A small encoder-decoder audio transcriber, trained from scratch: decoder width 256.
Rows from block 3 of the audio encoder of a small encoder-decoder audio transcriber, named by matrix and row number. Each number is 50 + 15 x the weight over its row's rms, rounded and kept within 0 to 99. All counts start at 0.
After each channel's rows are labels from the 100 clips, of 14848, where the channel reaches its highest value: "strongest on" is what is common among them. Only what is clearly more common there than usual is listed. The data: telephone keypad tones over noise or synthetic speech.
# c30: last pointwise conv (encoder.blocks.3.c3.0.weight, 320x320x1), inputs 0-159

c30.246:43 31 44 50 59 60 57 55 53 65 48 69 42 69 45 67 61 47 34 59 50 23 50 48 50 61 53 37 57 50 65 54 54 48 48 48 34 63 48 44 76 51 52 65 46 51 49 58 40 53 50 55 36 59 70 46 38 41 37 46 54 49 54 40 58 34 30 44 36 37 35 51 21 52 39 53 16 30 52 42 56 45 74 60 45 39 42 43 19 39 41 64 55 53 59 65 61 71 57 49 60 19 13 44 55 79 55 58 43 74 44 43 71 78 50 38 63 45 70 51 43 68 64 79 60 54 74 24 68 30 40 69 41 51 42 32 55 67 49 41 42 71 54 44 42 53 44 38 52 65 37 44 50 58 48 43 56 70 58 52
strongest on: reverberation; number of keys: 1

c30.110:51 31 17 43 54 85 60 37 45 55 51 67 50 67 45 48 39 46 58 65 46 71 52 71 50 57 62 44 51 40 62 61 28 40 55 27 36 62 53 34 55 44 38 07 24 44 52 59 53 55 54 60 49 64 63 52 33 34 41 47 42 32 45 56 34 26 54 61 25 57 68 36 36 59 39 36 50 41 57 36 63 52 51 53 40 50 41 76 45 39 43 63 36 43 82 42 39 28 66 29 70 25 44 38 57 53 67 72 36 45 55 76 16 23 90 30 43 41 45 66 55 55 53 43 81 66 71 94 81 44 35 54 32 67 64 38 77 46 67 47 44 45 50 41 44 63 31 68 33 42 63 58 49 28 32 32 68 71 69 68
strongest on: speech; number of keys: 1

c30.204:45 82 65 21 49 61 64 73 52 60 50 54 45 55 61 62 41 50 54 47 73 34 52 57 30 84 63 61 54 48 32 70 64 54 37 53 48 53 40 34 67 52 20 44 35 63 50 60 66 39 70 29 30 28 54 40 20 28 76 54 20 49 47 53 59 26 39 54 77 50 62 55 39 59 35 51 21 45 55 42 61 44 50 56 25 48 56 48 65 35 49 42 52 49 50 45 66 37 29 51 54 70 51 65 67 45 43 66 68 53 59 55 74 33 48 63 71 36 05 41 89 35 37 62 77 58 63 86 54 39 48 44 44 49 55 36 42 44 44 62 36 27 46 43 52 47 71 44 38 27 63 26 53 58 59 41 53 48 86 40
strongest on: key "5"

c30.227:56 34 30 38 40 66 35 53 37 36 68 54 58 47 58 40 32 45 74 58 59 46 66 37 67 31 68 50 58 43 59 59 42 36 71 65 44 42 38 45 71 58 26 45 34 46 19 57 42 84 22 78 68 52 77 38 42 38 53 58 59 96 57 65 37 56 58 46 47 62 63 44 34 58 62 64 41 54 38 82 36 15 57 52 43 41 29 39 59 32 95 59 69 58 52 62 54 63 30 32 54 62 56 30 41 43 29 43 35 27 58 50 42 74 45 45 81 54 62 42 20 56 73 54 46 25 47 45 58 56 54 66 44 54 40 48 42 40 49 46 44 67 48 59 47 63 63 31 84 32 66 32 70 47 74 29 52 70 39 41
strongest on: key "A"; number of keys: 1; mains hum; last key: A

c30.134:65 47 66 27 36 28 29 61 38 64 45 47 09 45 30 64 59 53 52 32 64 37 56 45 54 41 67 42 52 55 49 37 52 69 54 33 31 48 44 60 53 35 37 46 23 68 34 79 48 45 26 67 35 25 46 67 95 58 55 44 91 45 47 47 43 58 55 73 48 57 53 60 77 44 61 53 53 63 48 60 58 47 47 41 47 63 37 48 24 28 13 26 53 35 32 48 47 48 47 61 55 61 35 64 44 81 43 48 46 75 57 52 37 47 42 34 61 52 46 62 42 30 57 63 47 46 37 49 38 63 92 42 65 35 60 57 35 65 35 32 44 39 43 81 73 58 62 69 54 44 23 36 14 48 69 46 44 61 65 78
strongest on: reverberation; number of keys: 1

c30.279:48 59 09 42 57 34 58 43 43 69 51 64 52 55 59 35 97 57 51 51 71 33 45 41 34 49 67 57 47 34 66 60 86 34 46 48 55 38 41 54 61 99 60 77 70 37 39 41 49 69 42 34 29 42 51 50 55 25 48 07 45 16 54 47 89 52 58 70 30 52 42 36 19 41 55 31 48 24 51 43 45 48 63 40 61 78 38 41 76 45 47 48 21 19 38 67 35 39 47 50 40 66 26 53 55 39 29 50 34 33 59 58 36 46 52 37 37 60 50 40 61 49 44 70 74 48 55 50 53 45 68 58 41 56 37 42 49 51 55 52 51 37 49 45 48 53 40 50 60 35 50 35 56 38 35 52 53 62 37 44
strongest on: key "1"; first key: 1; last key: 1; number of keys: 1

c30.176:43 49 79 75 44 49 53 46 56 42 51 26 67 26 51 55 43 63 43 29 49 74 43 49 26 35 61 57 82 45 15 62 99 58 53 80 48 77 51 18 40 46 53 28 36 20 35 48 27 42 54 37 60 64 56 55 60 48 43 34 38 69 53 61 43 28 51 23 47 47 39 47 53 47 38 58 63 36 72 57 49 99 52 35 71 76 89 73 64 60 42 64 79 25 67 66 51 30 58 68 55 37 41 62 43 66 48 56 43 44 56 61 28 46 42 57 39 74 44 22 29 42 60 61 45 32 80 55 51 67 46 35 68 50 55 45 46 45 73 51 48 46 55 37 30 41 33 50 57 40 49 53 59 49 70 42 59 58 54 74
strongest on: number of keys: 1; last key: 1; first key: 1

c30.265:47 21 81 43 48 44 53 36 55 21 23 59 50 23 91 58 67 68 32 28 35 28 95 53 70 32 52 44 59 47 52 46 67 79 21 55 23 61 34 67 45 58 65 43 63 43 51 58 51 72 48 63 90 55 48 67 37 42 71 68 40 48 19 43 73 70 52 73 23 25 66 55 58 63 66 56 41 47 76 65 54 61 67 46 56 60 31 71 85 51 36 41 38 67 70 65 40 47 32 59 55 38 58 49 54 59 34 62 60 61 60 26 32 61 75 54 72 64 49 51 47 68 30 22 60 35 40 64 55 27 73 56 23 99 53 40 46 54 73 22 29 71 58 52 64 48 63 55 46 67 44 51 52 67 50 39 54 47 39 44
strongest on: number of keys: 1

c30.163:45 45 65 46 53 48 47 45 70 29 52 38 48 41 89 50 68 26 57 51 50 56 42 46 45 71 60 37 11 35 44 46 40 87 32 38 50 43 58 53 09 75 41 37 65 57 27 64 51 28 51 29 68 57 35 70 23 52 37 32 46 46 56 61 70 60 48 33 60 28 62 48 66 64 72 44 64 59 30 37 55 74 37 36 58 48 34 58 42 45 42 36 38 63 42 32 57 66 52 28 41 42 35 45 39 42 41 74 40 46 50 25 52 63 38 56 55 68 60 38 34 49 48 31 52 45 28 52 48 77 38 55 60 67 43 74 44 32 36 64 54 36 08 47 46 49 33 48 46 50 30 42 89 59 43 44 20 57 56 48
strongest on: number of keys: 9; number of keys: 8

c30.51:62 61 31 41 41 59 43 52 51 43 75 20 42 31 67 22 20 49 55 59 58 56 47 58 58 51 24 67 30 64 38 75 73 47 51 57 46 74 52 52 74 50 38 69 50 98 44 36 66 41 26 35 44 46 52 48 58 37 52 60 40 65 76 62 70 46 74 59 65 67 71 67 47 30 96 44 72 67 47 50 18 47 71 23 52 39 32 13 42 48 53 47 43 48 53 47 43 50 61 50 41 35 36 67 48 39 77 24 35 43 53 59 53 69 22 69 31 29 52 50 34 57 52 39 41 64 56 48 43 53 37 30 57 29 34 37 57 47 56 49 55 54 51 45 53 54 63 49 62 49 42 65 67 53 27 38 29 53 20 46
strongest on: white noise; number of keys: 1

c30.147:70 19 34 47 54 48 29 37 35 47 38 42 31 83 59 70 55 69 36 29 69 52 56 66 44 58 62 54 60 48 67 70 61 43 45 76 46 37 41 37 60 43 47 91 51 36 63 71 47 72 48 57 34 43 34 72 75 44 56 41 38 13 52 58 58 19 39 59 49 80 48 77 59 45 40 37 39 33 35 45 43 53 56 46 27 48 36 35 58 59 52 49 54 48 30 42 60 52 52 49 58 56 46 70 47 43 49 84 47 60 56 65 52 63 36 43 48 59 33 48 56 80 53 68 33 75 36 34 44 62 43 53 50 37 39 79 40 59 34 49 56 67 65 38 39 46 34 46 43 57 39 56 27 24 44 51 49 49 48 38
strongest on: pink noise; number of keys: 1; first key: 8; first key: C

c30.172:47 76 48 57 40 24 49 69 35 57 36 59 24 38 39 53 65 75 50 54 33 41 58 37 85 44 30 70 57 30 64 38 51 46 24 81 89 40 40 50 77 83 97 49 17 54 27 57 49 64 51 73 43 22 40 57 23 52 42 38 78 65 47 38 56 64 47 28 61 55 67 71 79 30 53 65 37 59 22 48 45 35 29 47 55 46 49 66 42 46 48 37 51 36 51 55 56 46 35 58 64 52 35 62 36 74 45 59 48 24 70 60 44 62 73 79 39 36 17 43 49 39 34 59 37 61 42 54 50 34 43 39 45 34 33 52 52 61 52 39 80 29 37 50 59 58 72 26 62 75 36 42 28 41 51 58 51 60 56 55
strongest on: mains hum; number of keys: 1; number of keys: 2; first key: *

c30.118:60 62 55 92 47 46 54 60 49 49 60 48 44 61 39 64 60 39 64 27 48 63 44 52 28 67 34 49 54 47 64 40 51 43 50 51 66 40 32 35 69 33 63 83 42 33 47 49 65 07 78 37 62 64 58 46 39 61 42 36 43 50 60 53 48 48 75 83 93 65 64 48 55 33 62 51 55 64 83 53 24 53 87 44 94 51 60 52 39 27 60 27 64 35 65 54 53 76 51 74 47 45 22 22 46 61 39 38 46 26 50 49 61 22 32 35 43 39 64 51 53 55 71 48 54 38 33 69 72 43 52 43 61 46 31 68 55 32 52 29 68 55 19 55 59 45 59 47 61 40 27 57 36 79 72 62 32 41 29 62
strongest on: speech

c30.165:41 52 48 60 34 61 52 48 61 41 71 49 56 36 35 51 72 45 30 49 38 81 29 75 49 61 50 65 48 59 29 19 31 46 45 51 36 43 22 43 33 65 74 30 71 58 44 47 57 45 72 35 47 60 70 37 67 62 63 64 61 30 35 25 64 70 37 57 37 29 68 34 59 50 35 35 30 33 64 47 37 47 70 64 49 73 60 64 42 52 66 48 69 27 66 36 30 55 40 66 75 43 54 55 35 54 60 69 52 25 60 51 72 40 41 25 48 15 50 60 36 51 57 40 42 76 66 46 57 55 51 49 54 21 72 64 45 39 58 63 35 37 42 58 32 46 64 38 60 32 32 44 41 75 49 75 60 43 37 30
strongest on: reverberation; pink noise

c30.70:35 53 51 37 78 10 45 41 31 49 66 35 27 44 64 49 53 34 44 36 74 45 50 44 73 64 52 56 55 58 53 72 39 49 42 35 40 62 75 46 71 26 55 60 36 39 26 50 39 43 45 47 55 50 31 54 56 42 53 43 66 41 73 42 59 29 63 82 99 58 47 62 33 35 47 14 34 68 45 45 55 39 40 26 45 34 42 48 48 39 89 25 47 80 20 25 57 63 43 47 43 82 76 74 60 35 37 43 57 08 30 47 60 74 64 41 35 64 74 33 62 66 47 37 44 30 34 41 42 43 31 76 62 53 63 28 40 66 50 52 50 55 60 48 45 41 42 63 55 44 86 47 47 51 64 48 48 40 67 46
strongest on: speech; number of keys: 1

c30.187:49 65 56 53 82 49 57 58 44 24 42 41 54 47 52 15 52 54 36 36 53 79 70 66 50 27 39 35 54 55 54 53 49 55 45 52 31 41 62 32 51 53 37 55 34 61 33 45 68 52 55 22 51 55 79 62 67 47 40 66 72 34 52 25 39 37 55 62 26 44 33 38 54 54 57 71 38 55 42 77 42 66 44 62 43 99 32 66 70 48 47 69 67 42 45 52 46 43 77 58 60 33 46 57 60 38 48 62 29 49 29 71 36 96 49 57 75 55 39 39 38 48 48 86 40 42 23 55 71 40 49 24 53 46 47 38 56 35 53 58 43 56 48 34 63 37 37 11 50 56 66 76 63 27 36 43 62 76 52 62
strongest on: mains hum

c30.290:46 55 57 46 44 56 40 30 51 43 55 57 46 52 58 39 46 53 37 46 43 37 46 47 86 64 33 50 33 67 48 55 59 43 51 52 90 53 43 54 65 44 89 51 25 48 54 55 59 33 23 26 48 44 64 59 45 24 45 45 37 28 49 79 43 38 41 38 54 44 50 47 42 42 44 45 58 44 62 26 44 33 37 22 44 57 42 14 38 59 45 34 64 48 60 41 39 34 37 52 82 50 97 19 38 38 53 63 49 65 30 41 80 29 23 42 35 49 61 46 76 57 26 35 44 53 40 54 26 36 36 31 49 53 43 50 40 37 48 63 41 20 61 40 35 25 49 56 49 53 36 51 43 41 58 50 53 66 66 64
strongest on: rumble; number of keys: 2; number of keys: 1

c30.16:60 61 54 42 53 45 72 83 50 69 54 35 55 61 46 59 35 65 25 54 39 38 59 19 62 58 27 52 49 86 74 61 45 58 28 55 66 56 68 07 35 53 17 92 25 64 83 70 52 29 64 52 46 47 54 35 72 49 59 47 42 37 43 41 38 54 51 61 68 84 73 51 28 65 51 47 39 34 36 46 65 74 77 51 01 42 42 39 29 32 67 31 48 30 54 48 47 43 33 33 55 42 20 47 33 58 43 39 41 35 39 70 45 20 32 55 59 32 58 23 69 54 48 47 40 49 72 34 59 58 61 60 47 85 35 62 40 69 60 56 37 49 69 62 60 36 63 66 36 25 46 41 26 39 50 49 61 64 60 72
strongest on: speech; reverberation; number of keys: 1